A small audio frame classifier, trained from scratch.
Model: 5.64M parameters, log mel input, arch mobilenet_v2, activation relu6, depths [2, 2, 3, 2], widths [128, 192, 288, 432].
Training: batches of 128, held-out accuracy 99%.
Rows from block 6, named by matrix and row number. Each number is 50 + 10 x the weight over the matrix's rms, rounded and kept within 0 to 99. All counts start at 0.
# convs0: expand pointwise conv (model.blocks.6.convs.0.weight, 1152x288x1), inputs 116-173
convs0.717:42 59 42 73 38 62 42 67 33 48 43 69 49 32 41 44 47 43 61 54 44 48 29 53 50 40 43 47 55 54 64 64 46 51 53 39 54 49 43 43 46 32 53 48 41 47 47 33 50 50 40 52 63 76 46 54 63 48
convs0.718:74 52 46 57 64 51 49 56 50 34 51 49 50 52 47 57 74 50 41 47 64 61 36 41 41 35 44 59 49 34 42 80 61 46 45 57 26 60 40 32 57 44 55 61 55 70 38 57 45 47 46 44 43 39 49 33 57 55
convs0.719:60 53 47 35 54 48 48 45 60 41 52 46 51 51 32 54 43 38 37 34 58 51 47 43 47 40 67 40 37 52 40 38 47 50 44 62 28 56 57 48 47 66 20 48 50 27 28 35 43 52 56 30 45 56 39 48 65 55
convs0.720:42 65 40 52 41 51 49 44 42 68 28 41 58 36 53 68 39 55 47 44 67 45 56 44 40 41 29 42 61 70 43 39 55 40 42 54 53 63 57 56 65 56 59 59 61 46 34 50 67 48 78 63 53 74 32 76 53 73
convs0.721:41 53 60 58 45 55 52 51 29 62 51 59 46 58 49 43 30 46 50 64 51 55 49 67 50 46 51 52 58 54 57 44 49 54 57 38 52 65 49 55 51 36 41 44 54 31 64 53 52 48 42 58 50 55 49 36 56 36
convs0.722:57 39 32 33 33 64 60 46 35 59 51 65 45 37 57 41 33 57 58 30 50 36 59 49 39 65 49 56 33 63 56 63 45 38 41 41 55 58 57 57 42 29 55 32 40 41 36 34 64 70 28 22 50 32 55 64 42 61
convs0.723:38 35 42 54 36 45 51 40 53 49 65 55 50 62 52 23 58 50 45 63 44 45 37 51 23 51 56 48 44 53 59 42 45 44 56 56 50 29 47 44 59 60 62 47 29 70 66 57 33 61 49 63 49 57 50 54 49 67
convs0.724:69 47 30 49 35 63 52 61 67 43 46 58 47 53 45 62 50 58 67 57 49 56 44 67 39 55 39 48 57 48 65 30 57 49 44 50 45 57 38 40 57 61 57 34 40 42 50 44 73 46 43 54 58 38 55 53 43 69
convs0.725:46 56 54 43 34 36 53 48 58 55 52 46 41 54 62 48 52 42 64 65 42 74 39 51 41 40 55 39 46 59 41 38 76 56 50 52 50 55 72 56 51 55 52 46 42 56 71 61 43 35 43 52 47 59 52 41 64 71
convs0.726:47 48 35 67 54 51 29 58 48 36 54 52 35 61 54 59 49 51 53 62 43 72 52 55 48 47 39 40 66 55 40 55 32 59 38 63 37 33 58 43 46 36 63 50 55 52 51 55 38 47 38 60 48 30 42 39 66 41
convs0.727:48 42 46 59 56 35 29 41 53 63 62 46 48 52 65 49 58 60 48 38 51 42 42 43 44 48 52 45 54 55 43 50 46 63 44 49 62 62 52 38 61 49 70 54 58 57 46 38 51 45 41 44 35 51 41 29 38 43
convs0.728:54 39 56 50 41 42 49 36 38 39 50 40 45 43 58 57 56 52 45 48 57 63 56 47 44 30 48 41 51 49 49 54 62 61 44 64 48 64 24 44 37 58 38 43 35 41 46 62 46 56 35 37 27 49 42 49 39 49
convs0.729:28 35 45 44 44 56 36 42 48 61 82 61 44 60 39 65 41 60 32 52 47 60 39 44 42 38 52 57 63 52 48 63 19 32 55 55 30 45 49 64 57 33 29 61 51 64 58 47 53 59 56 24 55 35 41 35 50 51
convs0.730:51 35 48 48 52 59 37 54 58 46 50 49 45 42 73 37 42 45 51 54 37 57 42 43 24 52 46 57 42 34 64 45 44 43 48 58 51 47 73 56 60 49 54 50 74 45 50 36 52 44 53 35 61 54 37 67 49 36
convs0.731:45 63 61 60 66 42 48 38 60 58 45 68 49 63 48 49 41 47 67 47 52 56 49 73 44 49 54 56 39 53 56 53 50 36 41 42 53 37 60 35 42 45 50 58 39 38 55 44 67 37 55 49 60 44 61 56 48 36
convs0.732:35 68 61 54 56 38 60 42 44 54 53 58 36 69 33 48 28 62 48 46 65 51 60 46 44 44 57 46 40 45 46 48 37 40 48 39 40 45 45 63 48 59 50 56 38 40 45 35 58 48 32 50 55 55 47 41 52 37
convs0.733:55 71 47 56 40 49 47 59 45 40 61 56 37 51 61 52 47 48 43 47 52 64 58 65 35 40 45 59 57 51 59 47 37 51 52 54 41 48 52 55 58 55 41 52 40 42 66 55 29 47 60 45 42 34 43 47 44 25
convs0.734:41 51 63 64 57 55 43 56 26 57 28 33 60 28 53 46 37 50 54 37 31 72 41 51 58 47 39 66 33 34 47 70 31 41 53 53 47 45 55 62 38 44 44 58 60 65 60 55 61 59 48 46 64 46 36 61 58 57
convs0.735:54 54 32 79 43 66 45 35 54 40 54 28 49 40 70 45 40 42 35 65 48 45 74 31 60 52 31 66 57 50 59 55 70 55 49 55 56 54 54 39 40 33 52 26 25 37 43 50 36 48 43 39 63 43 45 43 52 67
convs0.736:66 38 66 43 38 45 65 52 59 76 53 37 49 42 63 86 51 58 56 46 45 62 37 51 42 64 55 49 52 47 36 60 74 43 43 41 62 55 39 72 52 57 64 32 49 46 67 59 32 30 50 29 43 54 41 35 49 59
convs0.737:55 49 39 59 42 52 51 29 48 45 46 46 54 47 42 47 66 47 43 47 51 54 55 52 55 61 40 52 55 58 39 54 65 50 44 34 47 33 49 43 38 49 48 49 54 57 56 62 41 54 40 40 49 61 55 62 62 50
convs0.738:45 50 58 58 63 39 47 50 52 47 52 44 53 35 68 48 53 42 54 75 52 63 33 46 26 51 56 50 64 57 24 45 58 53 24 53 60 57 58 43 26 58 38 50 58 43 43 56 48 59 48 53 59 43 47 61 32 47
convs0.739:31 40 48 44 83 42 62 38 32 09 64 54 48 21 60 39 48 32 60 63 45 52 59 44 66 61 60 66 50 55 45 51 53 47 32 38 78 48 55 47 64 41 62 35 36 40 59 41 46 63 49 47 63 58 45 47 36 60
convs0.740:38 45 53 54 58 61 53 51 47 39 39 47 47 55 54 52 40 63 42 46 51 45 54 45 55 54 53 33 47 49 61 58 52 59 54 71 56 39 29 63 51 61 48 57 54 47 40 56 54 65 57 67 33 61 50 39 76 55
convs0.741:53 63 36 46 63 51 55 48 39 46 64 60 43 54 60 58 57 51 48 43 50 56 50 35 48 39 34 46 55 32 57 41 61 41 44 52 43 45 49 42 53 65 36 54 41 24 48 51 56 51 57 59 54 43 46 47 62 62
convs0.742:50 66 42 48 53 53 32 64 62 57 35 38 53 34 53 60 53 36 54 49 39 68 63 47 63 47 37 63 52 66 45 72 36 52 59 38 61 46 47 59 51 32 44 61 56 50 56 24 56 44 43 45 48 60 45 67 47 46
convs0.743:22 47 59 36 43 55 54 49 46 54 51 54 52 17 42 77 56 50 55 43 54 47 45 53 45 26 42 62 55 43 55 42 51 32 47 58 69 53 57 50 49 45 51 47 48 55 57 50 39 53 45 63 32 33 36 52 39 73
convs0.744:55 34 40 53 40 36 51 60 61 46 35 42 59 38 17 61 57 53 51 57 33 13 53 57 61 55 66 26 74 43 49 49 23 54 41 39 70 52 36 47 49 62 66 49 58 38 51 52 48 45 46 46 28 62 50 42 44 59
convs0.745:51 54 53 35 55 44 51 46 41 43 36 34 48 31 34 42 50 41 60 56 50 59 47 56 50 55 53 37 58 52 49 35 62 45 53 58 52 53 55 61 53 62 40 42 59 42 38 58 41 58 48 56 49 44 43 42 53 57
convs0.746:56 45 61 48 26 50 32 63 40 48 46 52 65 49 58 60 38 12 61 51 37 43 57 71 57 21 65 54 46 63 56 58 44 49 53 41 49 42 52 47 75 52 42 56 30 28 46 53 55 53 52 56 47 36 62 54 31 40
convs0.747:52 54 57 44 58 35 53 54 34 28 57 50 40 53 34 29 31 40 63 59 55 59 64 48 70 72 48 55 48 61 45 52 78 38 38 49 54 40 37 36 58 56 39 55 46 64 71 48 32 46 55 60 53 66 61 54 45 48
convs0.748:57 52 55 48 59 45 57 34 69 47 52 54 38 58 42 50 48 40 46 59 50 56 65 61 54 38 56 46 69 46 69 38 55 59 46 60 65 60 60 53 51 60 66 53 48 59 46 41 47 44 57 54 42 51 61 50 44 44
convs0.749:36 64 60 56 49 50 53 42 41 47 38 43 67 62 48 65 41 23 53 50 49 35 45 48 31 55 57 68 51 64 57 65 59 46 47 45 64 52 42 50 65 51 50 49 42 60 58 53 45 55 51 54 38 58 37 49 31 36
convs0.750:54 47 50 64 51 39 48 50 49 56 50 39 51 57 59 54 59 47 36 47 47 51 51 52 59 59 46 55 64 60 55 64 61 60 50 49 55 44 45 59 53 43 48 41 51 29 46 58 40 59 59 43 41 35 41 54 60 47
convs0.751:37 58 62 51 58 39 55 65 35 47 36 28 39 48 47 46 61 60 56 28 57 44 59 51 50 29 53 32 46 54 43 48 65 45 61 50 42 33 56 66 44 61 48 47 57 45 53 56 51 45 44 44 53 61 44 45 45 55
convs0.752:56 60 56 55 46 40 64 47 51 59 48 60 51 42 60 46 37 45 48 48 49 59 50 59 47 51 42 44 43 49 44 45 63 47 48 41 52 59 44 58 57 34 40 50 53 33 49 64 45 43 60 55 56 44 46 52 45 54
convs0.753:57 55 48 58 55 58 48 52 51 56 50 51 39 46 61 51 31 42 39 36 68 41 53 42 38 44 39 43 52 61 44 43 42 41 54 53 44 58 62 29 65 56 49 63 29 59 50 42 43 64 46 34 55 67 70 41 35 45
convs0.754:55 69 39 37 45 52 50 58 37 59 51 31 44 44 72 52 43 32 45 63 36 43 67 45 40 60 50 54 55 57 44 54 61 38 46 41 50 47 55 44 43 58 53 57 42 51 62 48 43 29 45 47 41 70 59 50 66 48
convs0.755:32 52 67 67 57 59 61 44 48 83 56 55 53 63 66 31 46 40 59 43 35 54 54 51 37 44 42 42 42 59 51 32 49 42 42 65 42 46 43 50 48 58 60 50 53 63 32 41 59 68 42 49 43 51 45 60 34 54
convs0.756:45 52 49 49 46 39 50 57 45 58 50 52 65 50 65 54 32 49 33 41 76 59 50 57 41 46 43 57 31 50 29 43 69 54 51 36 68 50 29 41 54 70 60 21 40 35 53 49 57 54 43 64 39 36 47 54 29 52
convs0.757:33 33 64 62 43 46 35 53 44 49 63 60 29 51 66 50 66 45 80 58 63 54 48 32 53 33 44 68 48 59 31 64 41 24 55 61 42 36 47 44 27 32 46 47 58 54 57 59 72 48 38 38 53 51 64 47 42 56
convs0.758:72 49 46 51 61 55 50 52 49 64 46 48 35 51 32 43 70 57 47 39 53 38 58 41 61 25 43 35 48 37 44 72 48 42 46 42 33 61 48 47 56 45 51 53 56 58 66 37 61 47 63 46 69 55 43 45 50 66
convs0.759:33 48 47 49 53 57 52 67 48 31 51 64 42 51 66 39 43 53 37 30 49 48 26 36 46 30 74 52 60 50 57 58 35 58 47 56 41 59 38 51 43 37 51 57 29 50 47 38 65 54 36 50 53 56 32 55 61 44
convs0.760:63 54 52 48 54 46 50 58 45 40 53 43 58 50 64 51 52 35 50 44 59 41 76 53 65 19 46 41 50 44 38 55 58 59 48 52 35 77 63 48 45 56 50 56 69 47 55 53 41 46 62 52 37 41 32 41 56 50
convs0.761:53 63 39 29 56 61 35 55 47 48 26 49 48 64 45 67 45 39 50 56 51 58 81 60 62 42 50 63 64 48 67 42 54 46 63 45 64 47 54 50 48 48 70 40 62 39 34 52 56 41 53 59 44 42 33 24 43 34
convs0.762:60 51 53 44 64 44 46 48 42 66 60 49 39 53 45 38 55 34 41 40 37 59 38 61 41 44 46 31 59 59 58 29 43 47 45 36 47 35 57 54 60 53 47 52 38 31 47 45 71 44 45 45 56 64 49 45 42 63
convs0.763:56 43 64 46 52 44 52 20 41 39 49 63 35 32 54 38 51 52 44 67 60 47 68 51 43 58 53 67 62 63 60 73 57 66 56 43 46 39 58 64 54 54 55 37 56 82 25 51 39 44 53 55 53 41 35 63 44 47
convs0.764:47 44 72 49 48 43 48 52 30 57 41 41 57 61 55 44 48 42 58 39 46 60 56 45 34 50 57 54 41 49 54 56 40 45 47 68 52 68 35 66 56 51 62 34 47 54 74 62 40 39 64 45 47 63 48 53 41 47
convs0.765:57 48 49 59 44 51 53 45 52 58 64 43 26 35 50 36 42 41 24 54 40 49 32 49 40 61 47 54 60 62 19 47 48 32 27 34 57 29 47 56 37 27 48 32 54 44 55 50 69 58 43 52 48 61 37 31 49 42
convs0.766:70 47 37 55 51 43 54 43 64 66 56 52 51 50 62 45 61 25 51 33 50 59 63 51 34 45 43 36 53 67 45 52 49 58 47 22 43 37 38 52 43 27 58 53 46 60 37 56 58 59 55 46 34 55 56 58 37 57
convs0.767:51 44 45 64 64 56 55 54 49 64 58 46 49 37 60 59 50 44 55 39 43 38 58 47 50 47 43 69 50 43 43 64 40 51 59 37 54 39 54 28 51 54 40 54 60 52 47 61 40 47 49 45 63 54 43 41 44 56
convs0.768:48 61 43 54 43 62 61 55 35 53 48 43 59 75 38 36 67 41 51 37 55 48 54 51 59 50 66 56 55 56 57 51 53 64 46 54 49 36 33 43 38 43 44 40 61 56 50 56 61 52 52 62 37 52 51 42 36 51
convs0.769:41 46 82 33 54 56 40 45 64 48 45 59 39 70 37 40 52 37 53 43 46 42 43 42 38 31 47 47 42 51 47 52 50 48 63 47 61 55 47 70 52 37 36 76 70 55 50 51 40 47 53 31 54 54 78 53 37 46
convs0.770:27 47 26 51 46 56 61 40 31 40 55 35 46 40 38 46 43 46 60 61 49 53 58 54 46 52 66 53 43 58 54 49 52 38 54 67 43 52 33 54 42 34 60 48 49 42 40 53 53 44 42 68 56 36 40 44 52 35
convs0.771:38 39 55 29 58 46 57 43 48 63 50 50 70 33 36 61 50 34 53 47 53 53 58 53 40 50 42 63 56 57 69 58 55 47 55 56 61 37 47 80 67 74 71 49 63 54 54 41 58 56 33 48 54 31 58 61 75 38